python train.py --n_mels=64 --mask_ratio=0.5 --loss="l1" --activation="quick_gelu" --qk_norm=false --positions="learned" --residual_init="none" --ema_decay=0.995 --warmup_steps=3140
Rows from block 2 of a small masked spectrogram model, named by matrix and row number. Rows with one number belong to one neuron. Each number is 128 + 24 x the weight over its row's rms, rounded and kept within 0 to 255. All counts start at 0. Numbers have three digits each.
After each neuron's rows are labels from the 100 clips, of 14848, where the neuron reaches its highest value: "responds to" is what is common among them. Only what is clearly more common there than usual is listed. The data: strings of digits, spoken by a formant synthesiser in many voices. In brackets: how many of the 100, against the usual share in percent.
# fc1: MLP up (model.blocks.2.mlp.fc1.weight, 512x128), inputs 64-127
# fc2: MLP down (model.blocks.2.mlp.fc2.weight, 128x512, transposed), outputs 64-127

fc1.318:137126095076156130128152130102127137075130113110123138129107136119124100127131112133118111160160134160111126151126123152170161110128113154126117094108122110164125148184165091111166146107084123
fc2.318:097154087138162123115101131190140112118139139115199151121144127112155158110135109122097112140116108132114102155154178063169096122094127140152122116138112105114135110149147110109072079109116113
responds to: reverberation (100 vs 35.5)

fc1.108:123171126142155098174156129090111083122143086108151141156139132143117136101117097158112147147133172128106168139098119119116117090127165139138101132183094094113162167129130129134173140116103151
fc2.108:143124117131132151090103159143139141117109174097127124121155122132126126142103159122168114129138121143137087154126126131141101111123090107124125102117175127187088125137087120154099086120170128
responds to: "two" (97 vs 27.3); first digit: two (67 vs 10.1)

fc1.199:085111171110137156105166142092121117148124118133111113118161136120123101188122097106159154136095142125120168109133155174121091135104155136080106116137096152096205125143142141112170115131129110
fc2.199:153101114127119119148125134137133133092124110121140074142112125101133111109115142112116145120151145131145092132142088078147170134127137113183144101124124160182115094124122129110112072135116135
responds to: "six" (61 vs 25.8); "eight" (52 vs 25.9); first digit: six (29 vs 9.7)

fc1.127:074141099132146130089143183131145128142155144110131142135110135126118131161116108160078142114088130134125168156125155138172105120151122150155102136120118120142131165174131079120152186128115131
fc2.127:155127153168118106130123098127120138126154155138144121136129102111135147145118134119167109140174156117118066118105107123092079133130161122078160153129152150134127120116099135139113105143173135
responds to: "two" (72 vs 27.3); first digit: two (43 vs 10.1)

fc1.227:115187112124112135071165144122110119156101101133119117130110125080121127147133167128183132127106157090142126122115129116115077130132151125148143129131120116103141147103170151109117075135128134
fc2.227:115097107158091168158126124077147167093126086160120147132173140150132174090125091074128136104102115137119113108096119134121117148114141139099156073114139149191112116106149093134125089121115153
responds to: voice: child-like voice (82 vs 24.8); "four" (62 vs 26.3); number of digits: 5 (42 vs 19.5)

fc1.477:139103139113162125147150112165143131086142082125111110097158185097107137111100094162151167113109133127140124107126151113124102155147110104112139173163119120156111157139123133156140095151086138
fc2.477:119137154151113135107129144120138163140123189126126125118136126135128135144126143125107123126127080135111153112118118114090140112150103169091160112110159140143135119155133088102108143095139128
responds to: "eight" (68 vs 25.9); first digit: eight (35 vs 9.6)

fc1.500:102135096086150176092139173113150154091123096117177153108116131106137136138111086117170147118127148125123141107142110101134084136130101119104097165114099117159134143149139156122152132149122133
fc2.500:131147157142124067117109121167124131147150175171097121136068113121132120136130136147133123154125108094132098119145178140114114129177134114117174112110140138121135087118119132103139153088118111
responds to: "two" (76 vs 27.3); reverberation (74 vs 35.5); first digit: two (45 vs 10.1); last digit: two (30 vs 10.5)

fc1.349:113119152132131152154120116155145135161127106101151121120098164083133109163136135081130130161142119143143163156129070154119111136146102153152135158139105158127136164134126116079146112124119145
fc2.349:100156109108125087138145167114115125129160164116136111140140152161119103102107081135195137132131141120132106135168137129130084149094093108090105127127151141140130102123104139120104172160100099
responds to: "six" (88 vs 25.8); first digit: six (59 vs 9.7)

fc1.41:099106130080134151084111175130106163076123175095107128106131131132097118148107118106115144142180113075129131129147147126096105120126128100136103117135149118142160127174163120093121120115166132
fc2.41:122088095185120108180112094149148110173144068173118097134147131142119134153128175186142134124122141138104109096158099150140118112149139125080126135139131161135087155086085119141111119157125113
responds to: reverberation (100 vs 35.5)

fc1.33:134129138104106163129096107121099123136140156128158120162116150111120090107171180093148137112158163147133125176113149156142107091134155154137131088136088107121137096145144127127139132103140116
fc2.33:136163151125106136163100161124122148117117168090148183139122090168130153132112122169150121143121158141120114085084103104132118163135108128103141163121085096146137153137096136119137113160120155
responds to: "nine" (66 vs 26.3); voice: high voice (57 vs 25); "five" (55 vs 25.9); first digit: nine (32 vs 9.9)

fc1.438:128187081148076113128168133167133109145127128130165080139117119149128154121127129141144145136144147125114162127112122081106079118127150128105100123119055129132094157123137142075149122110142126
fc2.438:110152111148107121076140117138142120112110135081091127119169116185131133107116086122126130112115131150139156159105111105132107179147140127148144100148119112155137089117131095130140125139106150
responds to: "four" (100 vs 26.3); first digit: four (57 vs 10.2); voice: deep voice (56 vs 25.2); number of digits: 5 (40 vs 19.5)

fc1.342:159084131134168126167141089139134153155121167090112133162114130109139110093152123150114132160175130135147134153121081099140075083142128140108132112168137120110168098127132116139161126113175132
fc2.342:105164140174186156122128125148134097060155112093126068136152150146125093164130128110156122139103137100121142071115144160111153156131131139116102136125081160143135148173126132158106103142117129
responds to: "nine" (70 vs 26.3); voice: child-like voice (54 vs 24.8); first digit: nine (31 vs 9.9)

fc1.61:144108105127100111081188102064124153176159148117090099152144111098118112121105144166121129140136116115125126127148106183100077140097158126185134077097116151185080123127110136137101124128121073
fc2.61:127156112111148141142142113111131175112150130080101105109154118168120097113122112073124133148100164128116128125123075097084135126127151134109164151122091149171145124077156099098143157165107133
responds to: voice: deep voice (100 vs 25.2)

fc1.27:156095124151140122104112150140131113125134109148157085100100132141143153127143117142136159179160098101147171101131118129110145174135070146096137084123109121158139151131109130105140124136122132
fc2.27:136173132113134138110130138163137085140114133138086128123136114155129178106114136096157116130147139103148129166132083106131115146125161104122082106151134106160081140084105103159147101163100128
responds to: thin (high-pass) (88 vs 12.3)

fc1.186:158132120147094102160126110154148130103130107123162115161160142151116127089118141177101145145162127130134137143110112118100111112137096087110114133130125168148105078128096136094096109166123147
fc2.186:132184109095119140091147148113124163140103160104102159124118091148117178136106102136118142153137116140125166131140167119112117137086118116155075103138167094108106137156140107077128160091150120
responds to: "four" (85 vs 26.3); first digit: four (44 vs 10.2); thin (high-pass) (31 vs 12.3)

fc1.443:154131113126143136153098152130143124136146141086164146140118121113145147107140085150115122122107126123157115153127111141139082124100117149115130135134109111114095143175137160141162126129134092
fc2.443:081145143092108138129127110138142145137127105119139113132143117117136108119121146101135119145147147098121072112103127077108150077099173098114121135119163130184131129144135135155123140133093143
responds to: "three" (99 vs 26); first digit: three (50 vs 10)

fc1.194:178121099119152133108081115104121113108133124144154109123117142100115090136156140095142128146118145110097105133132121192130167092134144149105145126108093178158099146120163149181169167109113105
fc2.194:106127136129135139114171106139124169134098176122132141117158112125124164127137120108116122139147116132140123145145129084112114141094129150130140091138148092146148109151132124057166134086150105
responds to: "zero" (95 vs 26.5); last digit: zero (53 vs 10.1); first digit: zero (45 vs 10)

fc1.449:113097109151086128128122129156144147186135128113143125145189137147143158152116133169112125138144184129135134134138074118134101175150111104117088143121149139136153157163115126073136096146137105
fc2.449:120105172134138136107119133094107094110126089110096129142138198122114141125131142101128125122117116134128144088111103190132113118110121109133145174130124136124132150184132122113139130093134117
responds to: "seven" (79 vs 26.3); first digit: seven (43 vs 10.3); muffled (low-pass) (32 vs 11.7)

fc1.366:168142092155084120089148102104089095082122159151091135131149141133152123082144074091125171116090086128128118164111099107121135145141126130115139125090157160109106111148100104118131121083152112
fc2.366:123152156137120141132070109104125116088107122153162145094146096116136123165124123135142139131149154140113169132101072104107143168091120123143159168130113154139134151140123158163146117128101092
responds to: clipping (84 vs 8.3)

fc1.100:113155084077118122143142123141137145174144105123117143159127157129137135104124110103114132121157122144141144143109128138132106078077115117132103160127137134130137135102136149121118134120146142
fc2.100:135153129160134113122103108119142114106115122124119115151161101142136095127138145150100118105065135127154139086147111129131174124191168131133119080135138092132129135153125150164176065126138129
responds to: reverberation (90 vs 35.5); voice: child-like voice (63 vs 24.8)

fc1.361:122098106132145107115135145124118167153164163141172095129130109100136118160113131082140142154116082087098116143088093162123095110129178137111162087159129162144155144101105137139103144110135136
fc2.361:106130107166085173130119095191127095137070101096088148127124166120122148110123126126131127092160156135136128118190140135103192134131118140190148103169121115109104150125110119091156112126115128
responds to: "eight" (55 vs 25.9); voice: high voice (55 vs 25)

fc1.249:124107120087166144117142147113113141142140123150136156110130177130103150169148111122115132122128174124103119129126098141104109133113155125096143102132117111111119165161150121111132123136138134
fc2.249:123126116128128121148133138120106156118130136120177127150209178151138172150102068115116146169130180088117152100125132108142094143114148131124101154120124107083094137142123135134152123152133121
responds to: muffled (low-pass) (66 vs 11.7); reverberation (60 vs 35.5)

fc1.154:153148113130091151110138158103127155157155114136100138176091089098151112086155152135109115133136179127119167103114123134117091151129106152121128104156144133132136122089154179109104118118141117
fc2.154:093116124121139147126088115135119127092116184111140120134172158116121112121133123131135123158126121125141110145122124176159154149109153089120149133091120131144139154150127116140137093149130123
responds to: thin (high-pass) (100 vs 12.3); voice: deep voice (79 vs 25.2); whispered (25 vs 5)

fc1.267:149123092155115138139092131140119120124164149104110175126110163119122147099133173120158138117120143136108105157091133145120144140101144143117146104067135125130155148118134149173111141166127143
fc2.267:082090124096122150110149140097113115142104099151147104127121103129115115166118107138120126162129136123129149140148156159144122091151151122133088120171142099139100132175128121126151097070118110
responds to: mains hum (31 vs 12.8)

fc1.13:101134121111120161101117097135120148126099155120118117120167160138131154140128143128087149118150113072114128140088134100122122125143168153062126122096137124127096116143107139143124124148093124
fc2.13:136130113102152110139162144114119133167132056147135102113118100120135135144125140118111139103071158136142139099120142119150123172103142104185130131134133148136164133194136114153097146132097097
responds to: mains hum (62 vs 12.8); "six" (60 vs 25.8); first digit: six (28 vs 9.7)

fc1.29:119144133120133138109149101147103118103116148089149118137111178136147132149127146095118137126127196134150124105134109097117137076132180117096134133106122127179139092118114115091093127119137143
fc2.29:138083142105074161098117128148140150168121147136106147118131120169128166119112089152121133126150103119118147142108103188159117163142129123194107115142115119077103130145138126152125136155124134
responds to: "four" (72 vs 26.3); reverberation (72 vs 35.5); last digit: four (38 vs 9.8)

fc1.216:113131130144141044139154102165128142137184130140138101132133162094127094086144136121133151162111095110140180159134113142158141102101172103113142152083102102162115119105153145093172157126127117
fc2.216:094167147150078053180100139161158159065134151133080132125128157145137155116107103083131146128115097138151118149106142150112102093146129103135150086128151083142148098145111155089098137111148136
responds to: "seven" (98 vs 26.3); first digit: seven (39 vs 10.3)

fc1.114:124148127107195142144141097138105137098133101094163150116118153122122122121159097096124133183158136115103114127147117112093099141107144170113149134149067117119096177174137119121171105105093133
fc2.114:132121090136128131101148153149132082086116145126167135117137124117127122131119089069147133136093127128134115138081174176156133160099103103132121092129156120141116102156132108127177130091114138
responds to: reverberation (100 vs 35.5)

fc1.0:130138145111109129088113121127112114175133154128165096148170090123129149158122165172152145128093213117144141174116120149165082096096165143080146129128106110121116143124084132155106113124148141
fc2.0:123126129102149136108115112129129143159128142120098112106095153121120083102156119110142123134119064143093130128155111117150171143114105126182083119128145129156112121118153110131174217097103121
responds to: "six" (86 vs 25.8); first digit: six (41 vs 9.7)

fc1.412:134103144135166154105127113133125174118146106154111103154145148115115118130158130120112146151121132141121159133164117137121157132134105120170151142155130147173075129149106125110152129123066115
fc2.412:132145123114117120095125171126156134120148132123084132116114121131135111133130122134179137119128093166162120112142146123125120116102100118069155102101105105138160133179105125103116136086141124
responds to: reverberation (100 vs 35.5)

fc1.407:125165126157161094154141164156123164147161102145109127121128108140124111152125153150143133150164140142139118152158157124135115132134147071112101125143127105150121126142170121149105153156103106
fc2.407:136143117144118177118110133111124141118100121104115149135127110133132190122134113129121134110120140128132137089075137111135122137107124189140138140071120156111125168143101129104148136126151121
responds to: clipping (50 vs 8.3)

fc1.206:095152107093128115102164135117135130169115135099142145125157145138103124171091141150131143129160167137154129176125123124141096140126129149137117099148144133144148106198101156095170062115117139
fc2.206:146121176164162110168122141092149101133132125126112101124158180106124116154127126105156124143118130136129120082094115140129141132127138084170102171136121131137144187119124103129114125153150118
responds to: muffled (low-pass) (95 vs 11.7); first digit: five (26 vs 10.2)

fc1.466:100110122147101128107114133116118105152127117121127158119138124118121110086112112162151144131132164138136157145086137176123142111154188132179106118115117127120109129102132117169164121182089154
fc2.466:097148118149159139136123147102126126092129124122117099142135124136120136175142123093121131139076098157158122080113137089157157163118107155088137114092134116177170161183109144138089138151126123
responds to: voice: deep voice (62 vs 25.2); "eight" (53 vs 25.9); first digit: eight (31 vs 9.6)

fc1.287:101080101107112141124110134132180137143146160129054125165136105105150121126123149092098144185170151130107179130159118145131091152129094126096097121139105149135095157129126099094092147146144075
fc2.287:154133150116149138121133145091134164083161141105163107119160142108128116139135131154175136132126073145134125108127132095110135146146130103135124074085093117161133095149141137143148136127166129
responds to: voice: deep voice (59 vs 25.2); "zero" (55 vs 26.5); last digit: zero (27 vs 10.1)

fc1.371:165153118153145119145139113143143125140087164132112143112135158113127107194117124105121127101116102142139116150133135134075148156127072127108170144096117128134163123168158120134140147144150084
fc2.371:102116156128130155167128151117133091146188065127116125142146102098120107096137139144150119127106141123134143165137118135173082151105135114135100122136143108127125139141106171155118144146148132
responds to: "six" (79 vs 25.8); number of digits: 5 (46 vs 19.5)

fc1.28:121107151117143113105127105171133124109121131107107142109131124113099100147153160207118134145137128140135141086123108158097130105138115163111152126111129178172133067114090141091184095178139106
fc2.28:145114154105141101109166148105133097133122119117132179127125108113130109149131106075133123134112150137110148096082144116124134132155136130106159137100154149101132079110106144167126148149189141
responds to: "seven" (74 vs 26.3); "zero" (56 vs 26.5); voice: deep voice (52 vs 25.2); first digit: seven (37 vs 10.3)

fc1.130:154156134129154094115124101109132116108114136134128084140130140152102080180116118158137136121121091098154159110120122142140127131138089097105130134165128082155191097138119141163125112172115155
fc2.130:095089131166119151098147127166140163096134163154105138131129108155126120074108113165151133145167112132114083116121160168130182113129114138099132109125129147138093187139107145098143139119152127
responds to: reverberation (71 vs 35.5); "three" (61 vs 26); first digit: three (34 vs 10)

fc1.504:142105096100148153073142135089138120134156194089138109113154126131126112122147108139121137149111175107118141112151140109162132090111143123108141065158102099128127120157149169131147116144120109
fc2.504:099137074159138130135114117087147116164117060161090122113115147140127141148137157121187127105120070128111138156126117143155119188152117136134092177121088129141157146105113135098115181137142157
responds to: "three" (93 vs 26); reverberation (64 vs 35.5); first digit: three (55 vs 10)

fc1.478:125096128121154105127118145176122130146143131114059109135167134150147148147107154070126118161110111100126134103084101141163151178146139104147122118117111138141138071075111159122103118138099126
fc2.478:141150122142086121120131152133125134135130143139164127133098118096135120118135104127148129122167144171137113112161161145119078139155129171075115100108131158155111182149152136115147094080111081
responds to: thin (high-pass) (58 vs 12.3)

fc1.162:104145130178144143130120141114149144167098111109171133130163169084104121112095141180145150131141098110127153132136139122139107121170088140127157142086155135165136108115156113130115149104129114
fc2.162:160129117070076095177101107120140130132121169108140161132120073131114157112134104064156147116129122149110087132140119125102147133135139094114100111160120113137126149129112116096121147159173125
responds to: thin (high-pass) (34 vs 12.3)

fc1.26:152159122134153118142088069140135137164134169127130153128105139099133133137122158109138122139157115114155108162140122133148100097102132151118148106101140129114140140157161171116108095115157084
fc2.26:145095142161164160118144123110144118100105132122108084129213133145124117129133092156143129148070144113129114098106140133088126127142133111121147093145142126134139094135150121155143111142128138
responds to: whispered (42 vs 5)

fc1.387:153140141158095097147159085115162145132128183131171145131115091121138151132134188115125139152121131120147123132082061100106107132081142148095133125122128145113123098125144132111112115122149098
fc2.387:120148102148157140112123122069110130117135121146095112118154171127115125110128100109170121132145057144127135150156152160103128128163104099153140141149133142190088137114116099125159195123117140
responds to: whispered (74 vs 5); thin (high-pass) (30 vs 12.3)

fc1.236:152124105117107120106139115133141136120125154126130134135126127104139109085149188182131130143129090118115120083137161148107147097125211125118138098085104137137141088117156129127156131135144106
fc2.236:105106155144134129150138146118130109136152126069132135137147105151135147135125095068149127133105184110120148176152111145127081131109095100129139157152178139143119170146096142183078109134155135
responds to: whispered (35 vs 5); first digit: three (27 vs 10)

fc1.262:140117130094065127062121120168132135136149142111121108140176178109142097117121110136129159118124116133149144156162130121147121078126119102116114125173140126149112177142095098109181074126102117
fc2.262:128130153183130116162147126092129129107106100136136137099126109115140093109109093097157130096122134148124128098088127105114161160145126160084153163125082160102118135112102129176093142110081115
responds to: "six" (65 vs 25.8); first digit: six (33 vs 9.7)

fc1.107:129070147203107105118170145137140153146129111124112143114152144133152140143094121114096145092106127140153120150125132096121116123117130134094110148125110121152117096118123089118096111146105151
fc2.107:128145170113152170113097132143123098116131132122122121122135096112125130163130150135166131132141149131130136151114128170144162170107072070134104118073095126132147166155155138133152122140187151
responds to: "zero" (100 vs 26.5); first digit: zero (52 vs 10)

fc1.330:119101111160129113153111102106120160103150109121135118144135087164129112087114145136080154138125125139133103125125113077139114125154122136152080083127140152165125111149091159123140125149137104
fc2.330:153116141113124092136110128180144096125107133145106140108137169083124097174132119082135145134137104157135139153091110130118138135114144102074168149145120157092184135092111138112143179120102106
responds to: "four" (93 vs 26.3); voice: deep voice (80 vs 25.2); first digit: four (42 vs 10.2); last digit: four (36 vs 9.8)

fc1.321:167136129109148107099162129103142113143108079101171131130172161131146114105111164097150150140117111114133055118134117114137118098162114123135124093166139169149171104093116172143157124142117104
fc2.321:120174113138150134138115164199126119154161144127099101096122097121149142136123162146147128133090125160137147105146130117094113160098141132157128127151093108093112119154144095074122140072133123
responds to: mains hum (88 vs 12.8)

fc1.492:151121121159146117126147158099146164138144125165123146139168111121152090107117153125167128150151165144113163120127140155105090113161139113109115080157121156126098124108112106132091144171135089
fc2.492:090111133104186111121119154138138112081155143101095139122164085144113150130123098145109138106097133162136114131099109114141125167113155144121115130126130144187151186138098134103117110128107131
responds to: voice: deep voice (66 vs 25.2); "three" (62 vs 26); first digit: three (33 vs 10)

fc1.299:147177106114129101171130136134130190154099133137118118119189131091123116109111124136137133131117159115167125119096114120158113150138127146146161064142140137103172135130112132117134136105117087
fc2.299:161082139136134162110111117136138126131153128124113110123114122150133173127164078087136121083165137133120124105116107107149109143131123129119080162205115204160100135113099076141121130164113135
responds to: mains hum (36 vs 12.8)

fc1.124:138201160144115151123144086178158120122111108089081125152175116117117131142131131130145135120185173122100173139108091117153106109125124117106091168170117127149109160119090115125123109120105147
fc2.124:093144099128089170115118106165133166133098129112127128123128124131128194123114118122099138127147130136116149139125121123116076140114116105157154109152131100120127088127120145094172155124095120
responds to: "five" (66 vs 25.9); clipping (32 vs 8.3); last digit: five (29 vs 10.1)

fc1.72:159118129171140124121173137151157135127149148129135141132142122109132119151128145119108108129130130173119111162138141084120105077145137146082138116112114147157146134107155133127113138129158116
fc2.72:119137135062112161136122137104113092124089154143139138142173111121128138143151126118132121127119141119124125120128123172194113131170103145132115148140102136119116140137120125112128077117147149
responds to: thin (high-pass) (75 vs 12.3); voice: high voice (68 vs 25)

fc1.92:162104121122176083094137128170115107121120129157171132123105132113137143101122117178126128164135085107135164111142106111120125148111135121126165073127127131155149150111136175103111149095137121
fc2.92:098137134125124179137123151124131117118141121145070123121182119141117168133128111159150139151148098128139154163153090146139156140142156097113062146127099110178121150084124128159130115185085132
responds to: thin (high-pass) (99 vs 12.3); voice: high voice (52 vs 25)

fc1.21:154148144115118146107124101132133097168120166128119065145141165144133130132158141107123141105107151098138138080095107112138135127159144140117105095092070150141118100130123107116136091151148114
fc2.21:163059135157108096151162140085109094132135112095200152121138082150135149145123114153114137108122112135106109159104116119143128146131124164173106144162109129130097087133127139121095137100097140
responds to: "four" (68 vs 26.3); first digit: four (32 vs 10.2); last digit: four (26 vs 9.8)

fc1.180:146117108119120159095136121164144144129113158155116104107103109159128163165132146094089118160134205136159122140096147114139141166154134095140145123077125126126100132157126151117155122130078114
fc2.180:107121113137158100166126137103127093132133097095114117135180123114122065119108099125159129170144062126141102131161130180144116127128133139141105125149128174129142146099135142136107126129167120
responds to: "five" (62 vs 25.9); last digit: five (40 vs 10.1)

fc1.160:143149109171152135108094116167142111132121151106184132133101154114131175152152111127109126171148079099141133166145106158149124100093172116114113124106093090124150119139143175115126143111100118
fc2.160:143130099143122102127133121120133141078134093099142106133148138161127167102145112107158138139147153137136144105104094099147161107138130089100089149072078115113144103135140130115117159126116145
responds to: voice: child-like voice (94 vs 24.8)

fc1.37:147128122150125140142111117141135129113134132137129152095106119138147137094161134103133195144143121141135222109116127132144112150092108135117121124134102138181145125133132158152153122125119130
fc2.37:143127095130126151152154145165153116144132127144115129120132108158102186113116156108107096144136148092138160163106111105116141159119125127128096111132114095165121138097108123132126117150185100
responds to: voice: deep voice (54 vs 25.2); clipping (47 vs 8.3)

fc1.175:125123125109108117116176171200145147160118136111189137110148154078132128086117154100091133140117117119122121152127124130119109142145141147117126109097133106166134166138100146115118111123116128
fc2.175:130142145142147089159114123136103170162156123124121124137112088137123151141123169127097118129127137113104112124128091138109129152105158103121172134130151108140127156129085133137134137087109145
responds to: voice: child-like voice (68 vs 24.8); thin (high-pass) (47 vs 12.3)

fc1.207:132157090134133134141123094140123109136140129115101103156156135148139153135138131142079136112132188122114139095130080134117108112143112103120083109143075161155100092131113151113135113134088132
fc2.207:134109117120141100123136147122121147135151138126136123105084135097145086123113143120158123131135090134134145099101180121114141118133171097061158110088180140104146093156125158151080130136146097
responds to: "four" (74 vs 26.3); reverberation (71 vs 35.5); first digit: four (41 vs 10.2); last digit: four (31 vs 9.8)

fc1.212:137108139125072124130172132161131140155147105111159122131125091122146112116093142152134125092164087102117163111109111150115104107097187185137104135114104149126112120128162107121131146090124112
fc2.212:159179108051114139096116110103125187145095117134105153109096167109133154155115121112137124125129128128132140146164129110065153102128156092155108156122156123091112122131162131108184150088138113
responds to: "two" (61 vs 27.3); voice: deep voice (61 vs 25.2); first digit: two (31 vs 10.1)

fc1.337:196150124142157108154137076173140148178110127113102094158173145123140142111113182123114134104130126124128138083137124092100102138131105119094116093119135116148143096122107144127108174114142141
fc2.337:096124135155136099108157153143136110092164165084146136121115108159133104163092095090123130125143151173129077114092125140111138139125150105071122153177153157179136142144078126165069105115133112
responds to: "five" (95 vs 25.9); first digit: five (43 vs 10.2); last digit: five (34 vs 10.1); thin (high-pass) (32 vs 12.3)

fc1.192:120140125113127131121172073121146164107111081140110139157123095142157136118129099102146120116127126083113177113122108094099143101155123155161074113110096154146125122139154092098131130128133131
fc2.192:114139116128093073134100142216127132142134140112128117115135142097136163152121178150084132139153134136119095165138140111153070161127129126102182137126128137115112181115144170150142124110133126
responds to: "five" (64 vs 25.9); first digit: five (45 vs 10.2); clipping (39 vs 8.3); first digit: four (33 vs 10.2)

fc1.97:112134137153117137127119119160128158121127141081101139153130134138137123106117136186157134120154141122112102120119093144121111105123157126075115095147081126163142162157082112146121083157172150
fc2.97:157143127147089092140106110133125089084128162118140094124124109165120091142133108151130128130088128132143099107082110152132105127169143089181080116143140150151144130114152141150191120134120159
responds to: "five" (70 vs 25.9); first digit: five (43 vs 10.2)

fc1.260:091134138131117118120109174110136158116164100101146101116098189124109146134145172174161139124137118108115171161143120155170123126151153105132099138115153147151184183102138132097103130146116137
fc2.260:132172170137120126175121163130112114141128146110122116149153118133126125131113114145168135160122127146155139119118115157142098100160126089104104077126146087182087093078086146095089118146134123
responds to: "six" (90 vs 25.8); first digit: six (40 vs 9.7)

fc1.451:094089142137120171109138128123110191132150130133157128132137114082134109120157169126073122149138111123086116128171082186147094111137114156121148091135119147172099122129117087167112153113132118
fc2.451:096131119155087138125093104145134124117129171101124152120123128149127122139126143143205134138143125107180126118135120125101104118183143125153122114181157129162107104114126146138130095131137076
responds to: rumble (53 vs 12.1)

fc1.172:147110111106105144099135134122145137127110112152141143142088161137116117104135120153128135162116157114124102128140089167142092095108113137133104179144134143143111140104149103148196168156124137
fc2.172:137120122117106095164171149114095150096142148129163135126120086108121133101128106099166136145119147122125138147095138105143102136128098126107169080159140128158132084156073093088118153128138115
responds to: "zero" (100 vs 26.5); first digit: zero (67 vs 10); last digit: zero (32 vs 10.1)

fc1.269:177109079113113155153107124136129142110099100133147128114107116134165099128127116103138184114141183097168128136161143105137125131143146104140086154150095118126132092142156142102185123133140116
fc2.269:109103177143142127136107130142124130118129179099144145132151123149144155126136121161097127128169081129092118120119109166143148125117153129115123085121103127104155143142119123135125115126103119
responds to: "zero" (69 vs 26.5); reverberation (62 vs 35.5); first digit: zero (42 vs 10)

fc1.383:150142127138137150168110138152150151116088140138123113129105127141138121110128147130119131181150165116080118101106095130139109116122131093115099128135090133142124118155062125124129094154160139
fc2.383:134142171166104131154121133122150127115131172096120148119133080152131117131124122138156124162167171138138109130105110083104130153126091097137118123165109127115133165126114126121124136184118155
responds to: "five" (55 vs 25.9); first digit: five (26 vs 10.2)

fc1.116:206088150167111122131140129120147093094151114112115124132120131126131100141146155150122122153156115149164142116098121138104163122117173139129126146094132167126113128158109105144144141205065115
fc2.116:104122140108130203122102178134134102119127116118115146131187159155120160130152130160111127105099115131153134069096099141154152163122079131119157099099127145126170079136119131169147144155114127
responds to: "three" (64 vs 26); first digit: three (40 vs 10)

fc1.264:115143151144141092132169159188140175129127140118159096140140133103132122112126123138119137113152095123120094138123107129117111157099151131102107112118091123156154172180132094113104117111133142
fc2.264:145112131150119112127122171110127146119094145119145161133135107108124145115124105202111128144100097142169118179091104129146105097146126137134109085097149091139166110100092133107160125122161140
responds to: "nine" (91 vs 26.3); voice: child-like voice (55 vs 24.8); first digit: nine (48 vs 9.9)

fc1.381:096153071128120160077147160108118138147134117099130170147092112135119097106149142152139119114109135117096112152150130152140077151116126180133130128150118127133112173114135153146147119109126097
fc2.381:133154161142128087102139128133133099152122135122109126135124149079128103104112139113125121131121153167144144123094118029182162125148131098104170125102132132120060097184101096114121148147150146
responds to: whispered (86 vs 5); thin (high-pass) (50 vs 12.3)

fc1.121:122124091149111131190133126119164145101138128145154123156118131114113108133166120119102134135146107165108138158107111130138134122185124106174139159124118153128099122115171106121109114161123096
fc2.121:109131171101127051133110146122142110176104138103125088135161134111120141132148141110146131106112135174145128151111104105138175137099151106092152100125119083121129159116096141139141092087113130
responds to: mains hum (62 vs 12.8)

fc1.276:107149147075136100103166112170128137156090080099165145121153125131120131099114117141151140113151160134120112114160126125083075116154128153116138097137122115115177134160119094090155112154146112
fc2.276:203157121144131140100067164178131088100120167122139124114114133087138139142112114133080126123102084134117093124051130134159173134123124109120129177103117143155197103117137150115099141145096148
responds to: "three" (71 vs 26); muffled (low-pass) (50 vs 11.7); last digit: three (26 vs 9.7)

fc1.373:138121126099153131136103134141118138113123124136084081114106149112122110157167168161188132116087105093126093102148129165157166103145139100126159130092125139137168173145133148135152093116145102
fc2.373:092167155156122147124197141081146128138140088137138164122125073126126153097104124090109143154187145134098135178095150128122101128121151123129094167171131152106121111117131105123104165116110146
responds to: "six" (72 vs 25.8); voice: deep voice (53 vs 25.2); first digit: six (33 vs 9.7)

fc1.157:185139099156106147125152110123169165073133118091153111128139107070112121091114137139143114127182109082107129103101150126123131132100106165119117142132080155155143133121101149142138129156099114
fc2.157:117104135123139132132118105095111136149137104154087170137144133168105139187161091118135135187151137172125113132128134149164157111146170133153133141101118088116120146141121143130140127122104149
responds to: rumble (40 vs 12.1)

fc1.30:096116110116148164102126140134116115131162121142109082092115100116108133105112165136111133116153098123136145074135135119181096089165169168156128172107107141106105124143137112138079096129107122
fc2.30:149132153128101111130145129124118130120144158127157145124164145180128154165128088139106123089105090132134090133156153135110132136119148128106125106136139138109161101116137153109139155116144177
responds to: "three" (68 vs 26); pink noise (39 vs 12.3); first digit: three (38 vs 10); rumble (34 vs 12.1)

fc1.320:127149094092131121151069131089150167067122122141137121136096156131134135145125141119158117154165125120180150121147116143167123112113104085114099116082133119167130145125164172136141134140160082
fc2.320:200128142119140144103111096120106133134094161127154125129123085108127139139143099116055131138133127107128107084119207079128138126143120100157099157135120156139134117154157139134130135118169135
responds to: "three" (92 vs 26); first digit: three (47 vs 10)

fc1.244:148179070131159182129153143151149128126128157132141138132058098083130148165115084157118122119164142109112139115111144128096099139137144115136128150135123138112161153116127103108103104119141118
fc2.244:171114137129117100096136130148145108134116128125149128142143141130113102096146134111178126114088191133121126142130057127124106174143105146114091126116156130122080122130134121086146161111131112
responds to: thin (high-pass) (35 vs 12.3); mains hum (31 vs 12.8)